From a checkpoint of a small multi-label image tagger: 101725 training examples.
Rows from block 9 of a small multi-label image tagger, named by matrix and row number. Rows with one number belong to one neuron. Each number is 500 + 40 x the weight over its row's rms, rounded and kept within 0 to 999. All counts start at 0. Numbers have three digits each.
After each neuron's rows are labels from the 100 images, of 14976, where the neuron reaches its highest value: "place" is the part of the image that holds the peak. Only what is clearly more common there than usual is listed. The data: cartoon faces. In brackets: how many of the 100, against the usual share in percent.
# fc1: MLP up (model.blocks.9.mlp.fc1.weight, 320x160), inputs 0-159
# fc2: MLP down (model.blocks.9.mlp.fc2.weight, 160x320, transposed), outputs 0-159

fc1.227:486563476561541550505451555555452508496487510506429460473483612512504587524552523504465464478498474463510458458517431517537473482535469432524593523469501466507537567436546564464572550528461421488550559565478507474474577468477526504501420480481519513519475492499490482488396515483505423515504499505544561536498492517521501507531544427544509487464478443496488506544565540509493447496487433495531425499431512500565550467465487483484518525428482516427488456485492565536552468479485494
fc2.227:529498520493543475562506428416496478496570554470501492477468474482494492482539514498500489460513486513464583519533447508455574489527488517503487572505385506512498470516467456470508406481396547490493451489439505478554457496520481472449529527507486467573526533469492556573520549481484543513537453484513430547467516521563518410440506530499498477498528575495530549484462540532471491567559543424452471529515546522426474488460472484542457570545566421502521528526494510523469559559442512
place: bottom left (58 vs 14.1)

fc1.144:419522460513461453582529473504489490572521538472495524513558484478532454519533523498490521587509602479562459502556464470534513522516484492436453514524531485475491591439493482504410457518474556481518489491512467490477487492517527486503516495469493500436528526519507512593498536591465516499490553445517477477535560496422494556486573456532477487474529487504509499495497504474482484541528503466475479520517509533459510456522579567486503414461465452537461537523387456517448573578424398
fc2.144:524497470470497498498541473480494426493609520462559506477474506469567457544464478514465483487472599546473463480447548476448549528533455590533391522437469556545523511497473546442466469520542484486509466576528487471511447500516508420503485527566502504512502508523512517559496461499536537432493519529401498508500515477514411559466439468581472499517440504474479472443494458443584488523525480513548486543537493518550478560519504586471433483485497461497548436515537461537502559472518516
place: middle left (32 vs 9.4); top centre (29 vs 9.4)

fc1.148:448578504516580458484542486557466560546571525530434475453470519508470522534566510466514476504456482486454533440499484519516483484422463534529485474517446537523497488513526442493487465547516439523501494521497579514536453509456509491469461410386475424524485492464453553466577555597566411515566458468447520538517466429456480485498555525471510516505519530473521537485489476549544532482512552463514539460536496553506542527502417516474455540504474472534507475510492462577524549525535432
fc2.148:536466452550488476526508480456515503458476439457447515542401530472519538475492536547553512511501561543478545554487404404531501511529517492501479514503424498513464491472529450508518535513520492484456535435554464486500446522512583455570457506524514591524522495531489497527506447506472505511461498504491493517529483447604532530477547464580478487500410532533438446606493553462440515526557463510519451460513531422472513558503532544501468490443478487464560538535514506463570429477444525
place: centre (76 vs 6.2)

fc1.169:494475461558490508463577494448465424553532479456551495517468480561426524450522516507524472533483545466474526483494549480462524556538512574489477488484473520434535515469483472537551422499522542452479530523501497536444507413488568539546570449471464539479504520520494464511494511527548564540569466430498576433539435460492485525493589562498511486496541549474505515449464503509436473456530406584564500485530518527456532492478440511537492478467498533493437450448499488574483474572431505
fc2.169:408525459458484529510560526465500510576484556454556520544453514498479461447512514460513456557449539500497472545469560503539604537447533457503582511470491503496463481503468492515491440529539448468507531495440438555413542479493516506494541493524516515475467491529479642502513514535537520532488445480492541488507516472501508471524447463519572514500538472445526456497431508492443520450482555516588519512481446561466531480500479533527486549439454440477458573488451515433453481530497605
place: top right (50 vs 14.1); top left (44 vs 14.1)

fc1.6:461579516467455469491427463449584497506496471521477476522436492508453455484529496553519527557445503518487446568544434525509558522513456488452440471510495525432513445509497516490474437473454463594497560471511565484495524557539546500545528459477467468560590472559461503524527407482484443555575467536518500489529473504514479550486571509560546569548448478508490495547475497505526464487459477480459425453489506515502514590455463480494425531469579451507489501569464515526537522542529480
fc2.6:540443501521537526483537534520437490502470539493519552497535508512537575502443547469513480426520501493536570485457558422497440438509523508550555544507470492571487558481544397563517536487525540450500442458445446512457449416473477506428464501533523572457455532438526491464471581527538532504458533453471496514488538493502510450542443436473456447463563512499544489477514501502472542525522480524568514533509485527529489443567554473494597495534455554511512476453527509437452525425492490
place: centre (30 vs 6.2); bottom centre (28 vs 9.4)

fc1.161:538446565444517508474552527495537484512501561499532499499469521490461431514524468485479521473492514527480477479465476487495480525526559469523445532440502530416467483463522457502585545507466446496571433521491559487495497386558484605448507547502474479476497554458465439477439460576438505469523437534560484523503511474512447534555434429449505467539444506519491473536560492540496586425476482513599548524496523494504502471460528474502457501493463544554511474523612520555509484509514541
fc2.161:550550482457501532510505425499512462447522477462414452519509498468520478524461420467541453532521533461485508524486444464507504493435448510486543505498496499509593464537522512514552495501506491523528556551586412491532544494412461415566556509487465524502491481479486571505494471479593432512498474504503472483488537450544500537481553506518458477411511558432540496549496450530553437489545454520457531497547504441543515492496520594498511547478518551531497414485520566456525508572419529
place: top centre (80 vs 9.4)

fc1.5:501566490497527583458544447474561475496479492490519541499592484534440491571487513535510499507488525505580486479512487493481435533499493537513527563444462459508484519498523493505527508487491467480464488436497524499471425418508531479453463502490436500484562465538502498555518490478503484492569478429530574551512525501417444420528487559470533526444560488571499493509525556501416488553415509448466512525516430472457541432482513410471466522533519526562528509428534433551483499563511592
fc2.5:424535515472537569534484457449535568490489587495504543542522504499513502480541497461366450467511519522533445515492538507494525491491465472481515532505527532521562447462550477471561455525532439520538518465466521545520537467530484395492465555519531408450532541469536479487478464499509511474495434487436530434466506538468503388499486458527580525545504482500529519452556510479576574459500541484452539479502500434445556516562495508553476434522468477502521495552470434490564513470481544
place: top left (63 vs 14.1); top right (35 vs 14.1)

fc1.64:522503557472484470483504541579616437461512449469540540464520531605518481496516548500537467548542506487446512517562555501507536477496550564490512558489498512489427472439513483416555479530491538508496460504473580530487482533567487476507503422542504521457478481588485486485440475520460447541505532425518543504530520502477500468468473488544559478498516499527401505501478535468500447438499475515511479451490516482486415458556470454603448469546534501542446439458522563503515459480532430
fc2.64:490512506468585523505450493488508537552506563486489541513339515475493504495539453558474500481483521468522493539492388442531482499457453420505470499527506492451500552504448518505373476543508506498489492542465478501537492468498476563496502547484537441489533550455548481515503513469513528507510478543498463522445512529504520482519513488510519516440549522558453542486509503464555540548478485444444478534463535523379579507460472570520630514504485531553515442550432535479498526486456520
place: top left (33 vs 14.1); top centre (29 vs 9.4)

fc1.164:518393532508460530571483457507468575471513450493556428470510464540447540538506554463443499474540505480498543478541425472538472512466440510531506571595440454454513534497430534451534541456523502464545511473484457488498553478482443522509573521496498535591496448516535438581517462545492407496485483534474437475476548485525506457502519453441510468500483449538495493487412479575552477547494511475552467474484505502531498601528562531517556463498466541565499511540511482526493489498464469
fc2.164:430489556508484574496543538476488534496482472538534470516504499521514436496516490504453537530500480592554536591573455493527436500429435542520518525428521479485447486519514540479501533498501487452439504503483474479434533504454433517535552489606499506464515499469507518496544511495503460515466502492450501393458502488541547451511555444461475520522546495565449524522464541477489478581429460515582514471432507537406520517555517433511504505502461503536505547569420451550494566508438492
place: middle left (50 vs 9.4)

fc1.35:446518456500469598458526434591507485452484470439466524544490520446470491473529449572514508558540557470515469474573520505461517491514475462523503610478535492487463509492536511576495523551513460516537464449455570488463475462488490457422520510485459505456526481485502502503564488459520536547587493490491485475551542472544456505513510516511471460408543430507557463511480470422557488521497559491450517434520468400563487518528461467580548532517495458536519507509497572518557448501439510
fc2.35:524448498514570449473486568502420470590505600544528429521531460570495548527467507463511491455494524491487573483478485510484509534509489433432537508431459507410578490491434461457524528428478498511479537472485551517568548502467488499555573572512469443539478433511482459446521535506493492516505467568468546489497449500443470495505507559466513564574454496585481532456574499460478534535520523459507552467504529511488491479537493469503444452560486525476491491500501413484505526566505440
place: top left (62 vs 14.1); top right (35 vs 14.1)

fc1.192:477543476584450488492478464449447499539473469554433472489488482526478538439645557521498505545518523453481480551485546438512452481572509482541519559521451518512514505518564496483470417502551493528545473520493479451539509474458519531492510432510476487544515507498531482488525569567508459523541498467599541457452566551412506470492532541509483497420499491533543454447540530494489509487522436477542460527543419451497445484436443494483525598455480508506567492436527521512460522503451480
fc2.192:560518470543486527513476540453543457503486428526502515511444558455518465466486582574508492479488425481460459495527534429533519505434476468465467541496572562501460459420469525526549491454477469490421506515477509541485547533443508513527524527481518449484416469541504580521538511510484512527494513514469492521516498495542482544488439458521567521548446510494475481573489452483530523510432516445453477537477569508389563502560586592526550447535510529432452551515559507448480454477505474
place: centre (41 vs 6.2)

fc1.277:518528549531469439479464496500494543520524478474560491470523539512517452492475506567501503421536459459495451459463475451540523468523582504474481490484521547462509518461494500564584461487495511510554592505482499360534522464463462492510501525503505505464493544544510444421381468571536500454583495509503529494494461458490478403454566486478514537559464513553558514501543491427432501510518552447570510514524506546417504519471510495496506571582468481519487513544511511471462462510571507
fc2.277:507532522450537442516489498464498545543542475539507407493487472521529550395537486500504504509483459472535512512444495489521551522580440410524497516468506524520549516499533530496584484452482464504544476536505426500468499486545471399552461474547461491502461553518478523449444415535541560442516514467469451473489484434468550475504547463533544526541441529478543512494529510466487521474519591570557552509501467503523543525430522471594597549458443445535483480502465506458457466508469540
place: top centre (100 vs 9.4)

fc1.23:519521497508556545552542529521499525539530567505466511488419566467508515518486545561489441524518483526455443525469525426591473496534456503473450518492469491448455490591513553455492470516456483446556517448414538546553472490483534487480494500497511492588488499396507459474560510615594451532489569465457522496494474512494485458497528569465486581459469455534426460520495460526468514449533494479498484474486460556491551552498486510490467540541494485497535438527491415511515516516461425
fc2.23:529437542500449506472467536480486500489533493485516550561484433489481505496534515469589494510557479487531485493535525547637522483439471515540479456464516510404489511554553482532472516486568469487473565558555510481466525480434481485513529498436500527476509507423484548488512448420515520452491489530509516510447522470554433526523479450538547399495419537452448495509525582475546488557534447453456525533516471528475478436478500426591553480437463514517539497501555516512510464573532501
place: bottom right (36 vs 14.1); bottom left (35 vs 14.1)

fc1.115:451518492476493488551426504469521579504489569492448440507533445458444508477473562453452492518545482464557510494478465482479479506486537537500542426493536498515477454429596483559510439481499528511491524410475503472510482536522460508497430423515493508496596517468470557558552464541520527484508504463520502581452595569530585486538531515509476448487504508506471482515422483573448503554515509416507530415570464483490553463537504473424510523511468477495456561537558489499500542516492537
fc2.115:441467508550510539535514460484492540464566450470418479523508516558442508453540521503426500528479506510496444491507510563440544553621483450482523500510533446507493521454520514521550417470583566474492446522580487427515476524563526497523452447426507560500553539445534421510486456509553498478572458535514520473486516471485516457511541541519526448494554531483510471477523498503426560390500591490485499487523491512533504477542527546487443518527490438449512535437504488497497458441484539
place: bottom right (72 vs 14.1)

fc1.30:492470579474449444524508473564459466495566495480491453428482550460427520523516459449465458501460505460573572479479555491506563494511520454525536479539521551446442565439555460464432504470522503490514473515544429544414532576469495511474462489530503493481471552525519518572477531528526548562470557488512449413569502519478504475516474454547531417488494488462486504486590503496548484562464528521463469469509495478576514472443553498574492490456504535521494496497608446502500474508490556
fc2.30:461450497461501487474576498435461463522485516509472496642504479477523539430479569486474504455474496560520468534499511481486544452536512585531528491514478473594523496502521497489572518461504520495531494443417410455508450485504453562513597504510502463416529490447468500506507468456509542516485495505516515566462491439553497501435491549516538529482521459495517536509463519535460511447499488501547493522508526477490542494553528476480564439493568594511553423440465523390529483497575471
place: bottom left (40 vs 14.1)

fc1.310:522482577438491565549505499540568501524491510552468494419484621459479523495436492471487429513483556539517474537527590506502537459438482424440511448528541527534450541469521405585538499523530464566530470485421496507468455520546488552540538505515434511527471532484501476537498545570488517475498453559476452446509546498466478535510544519492466483536525473461509455483490516439504468500539484423501495501514487425541442555471538480552461531453461455528508518530539413489458466499540548
fc2.310:512499414561504467479538518382437523478512482411503463467481456509516472453523483563544524474531491483474575500483486432486533491562569590528492529494504483488549429496461568403460538457440517434510550537466493460574537507480528469438489459505547486497496484526496533493488512410562446521530574474536460464504442516545536511453520475555557570476443485505509482556545430561480527497488500464555526464474482491520524482561496532497540486557480530482459518454490523483587527535474493
place: middle right (34 vs 9.4)

fc1.7:481475460554497501517494465463506489547518503508551440503553521459516549425455484406519547458501503472512516553511566578455480513523437498507462517569492456452487489510548499456498508557440592433541520522503526493501443519543536497507526471544503493562523536553533444584465519515545520486554519487523571432492431467508507419552508489541409455431509493422501467479507514533504433541464443496506504538505554562493541516475394486543494453479457550464411497509496508498538497567499448
fc2.7:505489542584580573513464487489399573461494533505499468488526572527515541441462524516501485467524531454514509476492582605491506471528532519494518525522561456467484563496489526444540559451431525445469475562515455451457512544480532491560528498493537408456475545564523446499499472515458458510548508545542470459462422475534419492528527423511424483534497460449490474553474484445468511473499541475472507577462473512470527513561509472501519473532526486584506491478440430514533502520454518
place: bottom right (59 vs 14.1)

fc1.212:406512462529468561587501540441451421472489525529555504563495503605491538501484448558491440491577494538477492449551482509521462552450474468459531532500520469514547550488534471456420467442397470515561448522516532473476518565523484506454508452488443484482462472476476522467515477506508479410472470518526526465551535575461543497537547518447507457552499572558442472479495485515526491490532533488545498457594495524524488540483505570604538525538492458453442491493502495501472472494505496
fc2.212:504546451498574470482457501502558484478483514499444526487469479442432470479582521477475504488469507555507512499502540500455505484527486531517444519503504499500531493566487440528495596526550489514505572556503447538481463478558464498474526507563474492473551531500577442552522461489474525462537494486467568461582582478512499572481422468511465577479465449577523543543495498474477445479557537443488450510498565494423495488543491471572474478381495540404491522459476512503557436435479487
place: bottom right (56 vs 14.1)

fc1.240:456542476490467529477543461476520472439450468455523579540457482495499536463643449500554523511534523520497485467490474519487477529468510481453450505452487501502588567509499467527549434480488452537455540473412545557392521520471519530445459492536456498536501564541470515539427488515529525496508505492521445569428516556510528456511510511501484520514510528527494560464505511583576462507535536476515488472481431428457546531524536535531442502476557591490473440532518471496485434500422496
fc2.240:550479522563446492559523474550509453536517474586529463514561549488456502580498476558577491522538428560502549480442505472488540523490466531528458544455465410484566538510475523467531524570474518588507475504505551518498580522450484545509436536535513467492404448500492444519499534480503438529419475482516487516552465476544524502492452419404507467469464454510546466520441493486546496532550521520490501446474511503552501492464474494493545568439422429471520513479524525517498435457501492
place: top left (76 vs 14.1)

fc1.305:492525489517513484488568507526477495529549558485584479458458489420452483477533513462544555508502542450587458454563476504416499455497489462524535481492496474509561475417491462493458464442522433515502532470511456469506479512490529510479572484453500529514562468453427511449545515593468462477496582424548529596494543479480514538448529482547543507470496442474486557439551461478482476522475469447488570498528593457413523484474478539551505481473535556465571560521512537504463520512477514
fc2.305:496564466493477502568502495564518465492593507450510520514501462549442480518420497500479422473490551468538497500449513418527504483532416572426498517481516539513411518448570509466527528461487510490410462493544525463528506515509507493500507501495493447508523513539537516442515531506518493446409540537522497429551496468518478489501456535567506429555454499528484469581479544469472558557498517534449423563487498563556508518479581555513548451545456471545469449487534500426465563508497459
place: middle left (68 vs 9.4); middle right (27 vs 9.4)

fc1.41:529484514449595525532526467508518543437455454513595429473513551518450517534545504508533457525437494490451412450526539529463556519475449534510428527563471571493566480536564461514511537528547505492546453432521485474525510503449457473439453495523479542495499490536525502524454590588543516473502467464526477546510487491492472500423471483514558526541497476541510482490563495436456499478400579448519485480512511484500458418528479487449560455497459470453552508507537555534487424512522531
fc2.41:490422550482533498429498473468470470540522513425512527526545470508540520541473540487492476498563520534507550494516532510510427478510467518515485505466471571443491504492487505421532476475508495525487503495498509444568467574506498540484532508577525482495507489487465435498440436520464572424467477556449522503465454507456541510576509481511518543533497442439472392440547479588492584578508616519481494470538522547513568453517542485522429472535492529493412560550442491487467518490531458
place: top right (38 vs 14.1); top left (35 vs 14.1)

fc1.187:441451581565521441444470554504486577526464467469589470458522526473557525468440560436532554480567527506573539446532490441517505458510481457497438523478437463486503488506550469500552525604523411453498581468506551526488581482551518543495477520574454468487477489482448532520494526472512523494476461501500541491499504479506502408495534534525509478499438552458519460478543440477489488557470475496534548470556546526496514477476499501463490528493600434509489453476439492476542465432522535
fc2.187:456556470466433487542483562523521461444530487501506489498499512552486431541502508451542478527433501513463482547463528507454574531588496529555516610521515521481442544503486497506457469478453516514550469531504507477486513418514500388461556530471499557518487562527491533492472520456503478588529476490479489486479527483599465484525574517487519437512523552465447492466463537475504487563520562497481461455512489475507598476560481475496482423468412493503501514458537480393473555586487476
place: top right (54 vs 14.1)

fc1.209:466547499448419543496437465456520473560589522519506450467507596483522579449470553417528529457516502520459444500548547497535501531546504501546493513537446499450473491564483502488485527524494552467528525514461516452523537508579479462427497531499526417536497461537584488504435505542476486450521508467509571489505468487573460452596465553521486514490514472481494510499522491505480478524534517520587532531453534442467505506424479482486495454517497547493468495429420382454563491527520498
fc2.209:551495486612564449443478542498461455526441522460499530515548430476493488475402473598438569450499476470479559475482575591477438488516467461495483551466486485487501536522559452487483548546391529530519488525563497490497463461506497534493494483468502472524494526534490404490527475490487488494531475522518522461493441496592463506525528519523422527561458527464572469475509495484542417500469578535521486499572553530500532541494497512547451514473483498558553451552458507480459496458502474
place: bottom left (49 vs 14.1); bottom right (36 vs 14.1)

fc1.36:577464460497517483488520463463480483429555500482498565509457559529442463471532468494450520535471471499493533457520613463469509510448454586522524501491516562460554476508513446419558543519464486506481514525575620538492516585521451550517513505494468487452529550489489519605511504490509450473569497453442515422511456526494498529570482529496471496466413454466479534487460570534490507511518447554512558546481526448463445488480437508508459514496506514503530526479483471499543474542455405
fc2.36:490521499468457501542532491507527518536441536473538419513467470405473581435436592461468490499488535451506473490564468500564476513525547480530531535507490466434464522441583490552491498476485476478512500497475453424505492504525480509438531431519461497467472540505499487506572505503534485521533510450562481473508486523542450512542560458460523597478559471583500563504547515501486508485467517507483457499519340500499532439583449456452513553484497521486535441522489563561536478543494521
place: bottom left (42 vs 14.1); bottom right (34 vs 14.1)

fc1.291:560511464497545483527444507475449518562574567502501493525495560509443515508503517500572518464466381512480497493446474524558614475440518503475564515538477531456436443476472502535457462480444452516496484484521511543530517459512548465608533444518492530512497560543508470507467450443441468549548466513477478458467469464523432543474465515484524408550470537522501588560553488507451511482467529534509523436490552496489550467446516529520474538466503525468523524440499521499413536583494506
fc2.291:497507494496483498529480449467538478553533485459578534463457532482507539548520489518455513523491556430474547397549516471491529499583513538515517479441468437485513488449421523410490516570550488494541539522469480507522484489499521452467557513520551414476532551458416532466556552499513520467541565537507510564529512502439481485511528482529455513448476461513480475503457456472550436550505438499480443492608451463483520552547579459531515486499486506596450435495574531449497448480518510
place: top left (40 vs 14.1); bottom centre (37 vs 9.4)

fc1.306:519431485485457557472409499438544568525467498537585479489506522502559469482461481519519552457488546492456520567504555432470497557464505513439520473550444534487479478497547476431474471468505542485564547573509505442431543491491455491555497488490526504513522438454522488516419544583539536476562496441457547504452490503490525551543508468454486528524556585514480532453446500504545524535539517522410510471532390563453481463479509497553572482454488489492489506470429454497443510507525520
fc2.306:494559517527440511538551503565457446501392459520511523499490528511508503501456476507467488529534503492554468488518463532533612436478495572520473478528563490469522507444517481450527513534453525588417514387570501557511473509571555456472463477470492524471503549510526530494482395473517556530489450542488552404518470519546492466441503502573541461475475477578499498513502505453551467547468526420530466543500475458528539531534489496426411497512514502531477472548516511441493498481482514
place: centre (49 vs 6.2); bottom centre (32 vs 9.4)

fc1.174:482536545525503494580467506458452445554467570475519541539414496551476456486464520536530466542407561477461506503451477538480516543477554496538498485428448476516485502462593536536501557512537473487495601470470461522479502445499536476536503495511479468478412515539534442494463540578497528519493508465532518452520450514451484537551577513532495579492518516499497536463453503485502484469614487550541421408450495471495494432445509512488466496518514540455475545453433492523530526497450576
fc2.174:493456513484544451414510533518567520537527529453483535534551511577453522481508483481597564510448489495433533464550524531479454579490523435435533485579506406482464533521507469488469496513525468420493444529411490555401496456504488464497490456475567533550481435511502547497490437533522507520554474507486489492495505467518534506515601465467550485502528460459556499438448543535492497492471500513516482533479447539424568538562541502480511495499556500449461588545471506441466511479506486
place: top right (54 vs 14.1)

fc1.94:438533438549519529500521467526497490524568517459540499439552404488517497471522515466512538458498508551679508534511495520466537439507569517585511487494517517459466473542479479515500533416449501514489530500424479518434455471490524463516486523567402484428501526483455539521496521423519486500489506562513523512494489547475454435555488512478438452579524551477530529458472466534412480527511508554527490506506533535567470511478543465449500455513523475441558519478546455453508516505485546
fc2.94:465518487506530549474430524490455495495563464475571524458495479484517468471473546444560526507503561481463510496497563521573462546462476518477425544523441560533503443497516524514471488591571552479518559520489477581518534523402491469429468495462479553521428514476447536427483546518490592533558490515479525496463425567515497525425474481556514515466494494468496517452549547492496495481417485441533498531553554467458508514465539552502438489446537487528421473476476518529450495584483470
place: bottom left (65 vs 14.1)

fc1.182:461466496527519501487562515441497516463503566538566492561498523515531525541526504458471480518428559443555493453527460490467513430436409540533473557472519500473506605451524502532416480494458484460478531465481517556525491469512527542417481478499468455518528532530498523450559454548483414510576513456518467488523495566473435414494509531489546512529594452548508508505538536512466479484442545421445556494546514471465550471523561493496494553468470406541532466481514517492489500556550535
fc2.182:481506521425523505520511438491527483481444562534542540556584462488518541433483570461473543533498550620428450575549522511533521509541506490469508566491568510461436447520531480473564547486493472512492476435524545419499474563578483407528502506540511472485471506527507553513452540440475530467456486474477418480515512487500504445462468474529503509516529507522511458501458537467464555547455520478439523453526480462514515459526466469534486465569426520502449567531499449573528490509423495
place: top right (61 vs 14.1)

fc1.180:523547544542522517527476523494505500474534471558516507485502508507545477538465599544496443450539492477512434485475472549484511542454542483501540511500474436495453589475518443433518551473451497471527469483535465495543510455497515605480522576543499521440583523503541505595489513504504521512496525508488474526554452463440560464445438408461506497503520463499506558505530524496486428508475483482548543395479465522551445441417574487495402506486525479480576487534482493547497457544450446
fc2.180:529490482465503535483528496484441415466508504420514479544527462387505533485482484520484518518568460527498528527525500514537403477521504536543432529549507483565508538478489489519484495518559566492461553503501546545550553527512510548557521489512488539479419477490541507518483441531572527510466451450467482498481463548522530548525458486518498527445424516464470427540554657464502519428470516402493473422482498424472585531471498515496444489487509476521491502521507540435517448508541484
place: middle right (62 vs 9.4); middle left (36 vs 9.4)

fc1.9:533481508539428436527433467457442502474566486478482545459566477610480430461436462510517490489474487455473483510479563495514481504431489405523505510519462444417511517506463448480403497509490510502530448502544499462493483492520558501480411509454503559583493527507510535512431537551546453490538464544469444528483530568509559489497457440480527475537523489468500534461530621532513552463520514496539531482490517571477512483494565506484452505528547504591536540510477560510464505508541564
fc2.9:545462472528456515462509521511449493558446490581470450535494533472477482535510508519506504504444459554462490497549516525493508491436444534502495481516508560584466449491569521521498504473475452498523577477521548528512506501451431478485525490527556530519493551443503408414484525465462550494545530439445502511440475604446551568490545501500497517491431528566453499560503458524554453502511542443495495550403423486517452504507507536504480543574530507476486470492445531512413519593441537
place: bottom centre (30 vs 9.4)

fc1.147:556480476473413476451548485494441493482557478516537445523494558461518531454498530557491505502467531506580518559529399408553452513501513509552558517493517485493518490517519460514511594477492429411534555506528440487492554485485514484534470467623462557529534512478474467449500531536463499514528430531505445509511469521457519508525485427503511532537498443470519375541450500498521441546531487499527536456478537568478493523481501575507504566445474536474502461439530497453506456526562492
fc2.147:538499473488483502484505566521495535590471505461459479505524433575468502532505461491458593511523477449529490456536556535504473505466474514415499581455512518448429505472468544511484457527515478571498456489465508566469492519523547470562606517493577524430463476518523520482491496530550492448470555436478522482451608484493560561506476513535487503511493496572424518431484536475450530429470462516481470454491447489456491526434495478555493451478479508574515462489577567482469558542471494
place: top right (52 vs 14.1)

fc1.99:490520456478547502520569498477519452551567455519573435449536468537449457474497520531469446388485505440500506526543520481431462520445570524466514534532438499521523522525485451497510499447524522457505512446531512563463472542548563486456529552444468550487513451494528478534462496488498472456487502486504500463484494508435482531480491507526477471610491529517466540490447500471460445599487472523523444553514561530519489488533552495452448444513486419516520492535569576524561451584599536
fc2.99:463470530434493528490503508500451491455498508497471527495538502510527563468537491524495486460483556495442529444426538479520573525452543583494489521587472495532577483473467521448489510492504534540470546540505491502578479439486514456562492442483503485459482470475413541494451488458492519529540418513549531503454468496500501522511448442572562542496410506529456583515556517508518525446563493546531504491525480533529558544442457499468494523469461489530583460574483472593413466504416439
place: top right (54 vs 14.1); top left (45 vs 14.1)

fc1.319:483579596521434580501524496507527520459492460456524451519488485528534503450439520561509558468527528499437552542465484456497534506491438577570446455510484514493457514459412473551487464522477446496567465496437515496452553519481476479471514498450528563506578511505527485404467509482540478471520524552575581493519469505573495506427483500464527473476564506485517538471438486502489500519513412499404499534551490609525426480548516486534503515479482497502475484415539507519492479494459532
fc2.319:504552427530463502467536563497535590505534525501465448500480494479529454432460432516542483469490485554436497493484515412514463496512548467572525447522500505543489506517517515474472499524521404483515459497472554556451505524551519493499478448473465501478558550517484487551569536488521497501518493471569608442486575457541520578446531530463509512488498440466466477514480532451517497513496426607435526509441465507571415541550454528493527519498524374494485507515558474462481519510479510
place: top left (49 vs 14.1); top right (43 vs 14.1)

fc1.175:526536476508514481556488538501522503538504406531484461504483460393483529429495471490486432418452423507545465525507523469493515504484457575468484516520568393496491493482487551536468440476506498503534470456518496543551577462566495533500555489520521534409505533458457503556535555487555547571560464497484499505424555501518488516549463411521479451464463531494507424540538576538445432536440479460503557530480545540507514480512573510498460492499576520465519524490528500515450513540462507
fc2.175:525468537514507475483462469487564442528565507469427523481520456474542628532556507505450533475461538468469455368578539496455486553519473471499495522486454573508490511407479505427468457525508532495428495566470495495462468495468496490459453514460487502503485521540501538492540455504475547551499468490508474461495555459568540497440521509495557496478467502474513476500579495544533506559492426486530462480520574548529491428514547451461470501540568547519575542519525426558475566464474499
place: bottom centre (90 vs 9.4)

fc1.190:467552521482542550550503521464509477553499505480532490584426555415483425527547481549578512497429537481589423527484502467470542487460438483548467514481537527464513471402472455572430509490460449466509522539504455456470456571533483552490519501482489512450543540486486553441526560557516537487500497492501497504506518465522508495412540482502496473481503465477558462443504510486512538554504458545515482577492534546460487510461514536500480563452462454481517513498549431488547604512413441
fc2.190:492489461505523453447548494498565514504454447424497531493532552553583505534442513483433507432584592506502424502527490516578552518517467534471465463511527533497493557505511493523485408546511524452470467494521477465519484482515575500480490499512575433463512449512512468540434477529485484460497609537465482494541554428441452534447485508504520447515472510507478518413427445525540547517535529513486444530530524472489475526554648547516497460465488471502517464494534513459527491520518471
place: middle left (49 vs 9.4)

fc1.126:479458458451502565617519521489422515467519479447472523515538497535507535501529429525503483520570477441514579490416533497532445532458492485545556547504496440531459531491431532488477473456501491472516483541544556534558519477490442541533433493475495524456396511507533525457476544482507473465466512408522477515470523595418515492490522593431515458554519496510479473428510503526505534573519548472522519518456490481532484449514564543569498519524456495474467483600509508455433508496473504
fc2.126:600379529472531496468551529514534525578511501499539508536523517427523534474427507529565510497504476497575519518510521490460497479484551428527507496484539503519456520489516472540579521530583558513434453510514498507496511475418507481454432448522558468475485536534515481494455561498525474568516465439458482518541485419477505442483453504490497455518503484458508467546510528536478483582481449525522489538469484499556518423496515527451446493540409500525590527546500459514456527382440491
place: middle right (45 vs 9.4); middle left (35 vs 9.4)

fc1.53:518543429498529537513435469445506462480573438494442575570530468521499525400506425458433467466548532508486475435539468514506559534455488552532484510464544485522492475464502563560505472497540521490497525482458473467459524526537474520510499503498534478531466521514466498572446518547496423544540558483488479501459516495483525581533476499492516473523487420507507434534523561548471533537503506462494499525549493583513372476473483489484491546506427484510594484461573548569473422440474528
fc2.53:462479489459479490542531520538510450541472509510454432532465523522510532560537540479495537520488496535545478481488475519421431509485540533432497512460498524497506559482469520456525491373446443465461526445518497482578521470506492528486491546435495545560475560476553471475452533486482570571508427519561532527482492546535470420501519526486476432526478571519460497475542517437510509554483458492486544458466497474488631503600469541525479464435619524491499494468485491478457556527510462
place: bottom centre (91 vs 9.4)